Weights of a small image super-resolution model.
Training: adamw at rate 0.0017, 16500 steps, batches of 256.
Rows from block 8 of a small image super-resolution model, named by matrix and row number. Each number is 50 + 15 x the weight over its row's rms, rounded and kept within 0 to 99. All counts start at 0.
After each channel's rows are labels from the 100 images, of 14848, where the channel reaches its highest value: "strongest on" is what is common among them; "peak on" is the class under the peak. Only what is clearly more common there than usual is listed. The data: rendered dice on a table. In brackets: how many of the 100, against the usual share in percent.
# convs0: first 3x3 conv (model.decb.0.0.convs.0.weight, 128x256x3x3, each kernel summed), inputs 208-255

convs0.93:64 38 04 55 43 37 48 58 49 33 53 29 24 57 29 63 38 49 60 20 55 30 60 45 92 53 41 54 41 51 73 57 46 45 31 32 23 67 48 30 25 53 52 55 40 19 22 49
strongest on: five on top (63 vs 29.7); black die (44 vs 16)
peak on: die with five on top (53 vs 4.7)

convs0.114:54 46 62 35 51 50 37 46 46 31 53 49 53 61 30 27 51 41 56 43 45 65 37 56 54 34 54 66 63 48 33 46 41 63 29 25 56 45 40 47 45 34 32 48 53 68 35 18
strongest on: six on top (60 vs 29.7)
peak on: die with six on top (53 vs 4.7)

convs0.21:48 28 08 60 27 81 36 62 41 52 63 48 29 67 25 52 53 62 38 24 44 52 54 49 78 51 75 47 53 85 40 32 68 58 41 42 40 50 19 32 30 26 37 32 65 00 39 31
strongest on: black die (52 vs 16)
peak on: die with six on top (31 vs 4.7); die with five on top (28 vs 4.7)

convs0.34:30 38 60 57 53 38 56 52 60 33 72 50 16 52 56 58 51 50 79 29 13 46 33 46 42 45 58 57 56 47 40 43 54 49 63 52 70 36 46 46 40 46 53 77 43 58 44 45
strongest on: yellow die (37 vs 15.7)
peak on: die with four on top (31 vs 4.8); die with six on top (28 vs 4.7)

convs0.127:68 46 42 51 45 56 44 36 67 13 39 55 67 62 28 52 35 26 40 46 61 42 35 34 48 26 37 43 43 64 38 45 49 44 29 61 08 33 37 20 41 56 28 52 42 51 33 37
strongest on: five on top (63 vs 29.7)
peak on: die with five on top (51 vs 4.7)

convs0.32:58 48 17 59 73 61 55 67 26 56 36 64 48 36 38 46 37 29 60 64 75 37 34 61 53 64 40 66 65 61 41 80 37 25 50 30 41 51 46 57 63 33 54 55 61 10 60 32
strongest on: black die (49 vs 16)
peak on: die with one on top (26 vs 4.8)

convs0.109:66 31 76 71 49 59 57 27 56 43 43 17 41 40 31 38 49 64 28 53 30 60 41 65 60 55 50 42 48 50 32 68 52 29 07 53 31 67 38 73 48 44 29 45 59 55 16 18
strongest on: six on top (92 vs 29.7)
peak on: die with six on top (91 vs 4.7)

convs0.10:75 33 34 69 39 46 55 44 58 59 44 44 38 42 50 57 38 41 27 25 63 54 38 37 69 66 55 45 41 28 32 83 52 35 52 54 45 62 52 46 57 37 44 64 48 31 25 65
strongest on: black die (35 vs 16)
peak on: die with two on top (25 vs 4.8); die with one on top (25 vs 4.8)

convs0.5:38 36 42 62 58 37 38 35 52 54 47 35 31 44 52 49 32 27 36 32 45 38 33 37 57 48 61 40 56 71 50 32 40 50 80 61 21 22 19 24 23 22 33 51 35 42 37 57
strongest on: one on top (60 vs 30)
peak on: die with one on top (53 vs 4.8); die with three on top (25 vs 4.7)

convs0.63:50 57 47 47 40 55 44 53 60 55 46 48 56 53 27 70 40 54 49 63 23 49 42 43 59 19 46 42 60 66 42 60 34 16 50 65 20 56 40 57 38 37 38 45 67 48 35 65
strongest on: white die (36 vs 15.6)
peak on: die with five on top (39 vs 4.7); die with six on top (29 vs 4.7)

convs0.124:32 63 52 51 61 42 33 64 42 37 44 37 49 39 84 63 36 31 39 43 76 36 59 22 60 64 35 37 43 36 38 60 62 52 68 52 56 31 71 67 54 67 39 40 50 47 45 51
strongest on: one on top (84 vs 30); white die (34 vs 15.6)
peak on: die with one on top (80 vs 4.8)

convs0.98:61 42 48 48 44 54 33 54 49 39 73 45 03 27 55 55 43 52 58 42 57 54 43 37 66 48 53 56 50 43 42 44 50 32 92 50 69 62 39 53 73 43 57 47 54 15 54 57
strongest on: white die (38 vs 15.6); yellow die (34 vs 15.7)
peak on: die with three on top (36 vs 4.7); die with one on top (34 vs 4.8)

convs0.75:18 44 00 56 51 65 44 49 57 50 54 51 50 51 50 48 47 51 16 46 50 54 46 47 27 68 35 60 34 27 37 82 52 37 33 66 50 60 72 70 82 49 46 78 47 00 46 00
strongest on: black die (84 vs 16)
peak on: die with one on top (32 vs 4.8)

convs0.35:54 81 44 45 37 67 38 40 38 40 63 49 29 53 17 64 69 48 40 43 61 54 55 31 44 41 37 31 54 38 42 29 44 67 59 51 51 33 53 36 49 57 33 37 29 38 51 38
strongest on: five on top (66 vs 29.7)
peak on: die with five on top (59 vs 4.7)

convs0.97:41 48 47 35 42 44 42 53 31 38 49 55 43 38 64 40 36 29 57 63 18 32 52 60 49 28 19 49 33 56 31 53 69 19 68 53 28 59 50 44 36 48 49 56 49 40 49 49
strongest on: dice: three (60 vs 33.6)
peak on: die with four on top (32 vs 4.8)

convs0.80:66 47 53 49 43 56 30 56 62 53 54 76 41 37 51 55 42 56 35 19 51 70 54 50 35 31 39 59 49 16 43 75 24 39 66 33 33 55 38 47 66 73 14 60 48 29 42 59
strongest on: one on top (61 vs 30)
peak on: die with one on top (54 vs 4.8)

convs0.54:66 39 34 26 62 42 42 23 43 31 41 46 44 32 42 76 51 18 47 41 61 19 43 36 42 45 46 38 56 55 36 43 40 48 49 35 86 44 17 68 49 35 55 53 60 60 45 50
strongest on: six on top (60 vs 29.7)
peak on: die with six on top (49 vs 4.7)

convs0.52:15 26 63 41 50 59 44 59 31 51 61 50 64 53 35 67 30 15 57 81 33 47 56 44 26 45 13 37 27 45 48 68 60 36 48 32 31 39 58 54 52 00 67 35 31 36 45 38
strongest on: six on top (64 vs 29.7)
peak on: die with six on top (50 vs 4.7)

convs0.76:28 36 25 61 81 53 27 55 54 65 41 41 54 58 51 38 31 44 30 51 60 39 35 15 52 74 59 50 45 59 43 61 38 33 44 67 49 56 48 52 82 68 48 67 32 02 46 32
strongest on: black die (70 vs 16)
peak on: die with one on top (29 vs 4.8)

convs0.120:79 23 37 46 34 27 39 27 42 25 62 55 20 34 65 41 52 38 34 27 49 41 55 38 62 36 36 35 36 46 52 40 43 35 71 41 44 52 38 51 62 48 26 47 27 34 47 34
strongest on: one on top (78 vs 30)
peak on: die with one on top (73 vs 4.8); die with three on top (27 vs 4.7)

convs0.113:46 53 52 38 50 59 49 51 64 56 44 66 62 32 66 27 22 43 47 40 58 65 44 27 56 47 41 61 41 62 51 55 57 72 62 23 41 67 37 44 77 53 64 44 50 25 41 54
strongest on: yellow die (40 vs 15.7)
peak on: die with two on top (33 vs 4.8)

convs0.79:56 53 32 46 68 25 70 49 77 36 49 49 33 46 26 45 52 50 26 52 26 56 60 62 42 48 55 36 48 43 63 41 47 59 41 39 49 50 48 37 30 49 46 58 48 53 52 45
strongest on: yellow die (34 vs 15.7)
peak on: die with six on top (34 vs 4.7)

convs0.103:14 55 55 32 41 69 74 65 29 52 55 49 59 67 21 27 49 33 66 88 46 36 49 47 31 40 21 44 55 73 30 53 56 52 44 38 41 37 47 36 65 25 13 48 48 42 56 30
strongest on: six on top (88 vs 29.7)
peak on: die with six on top (83 vs 4.7)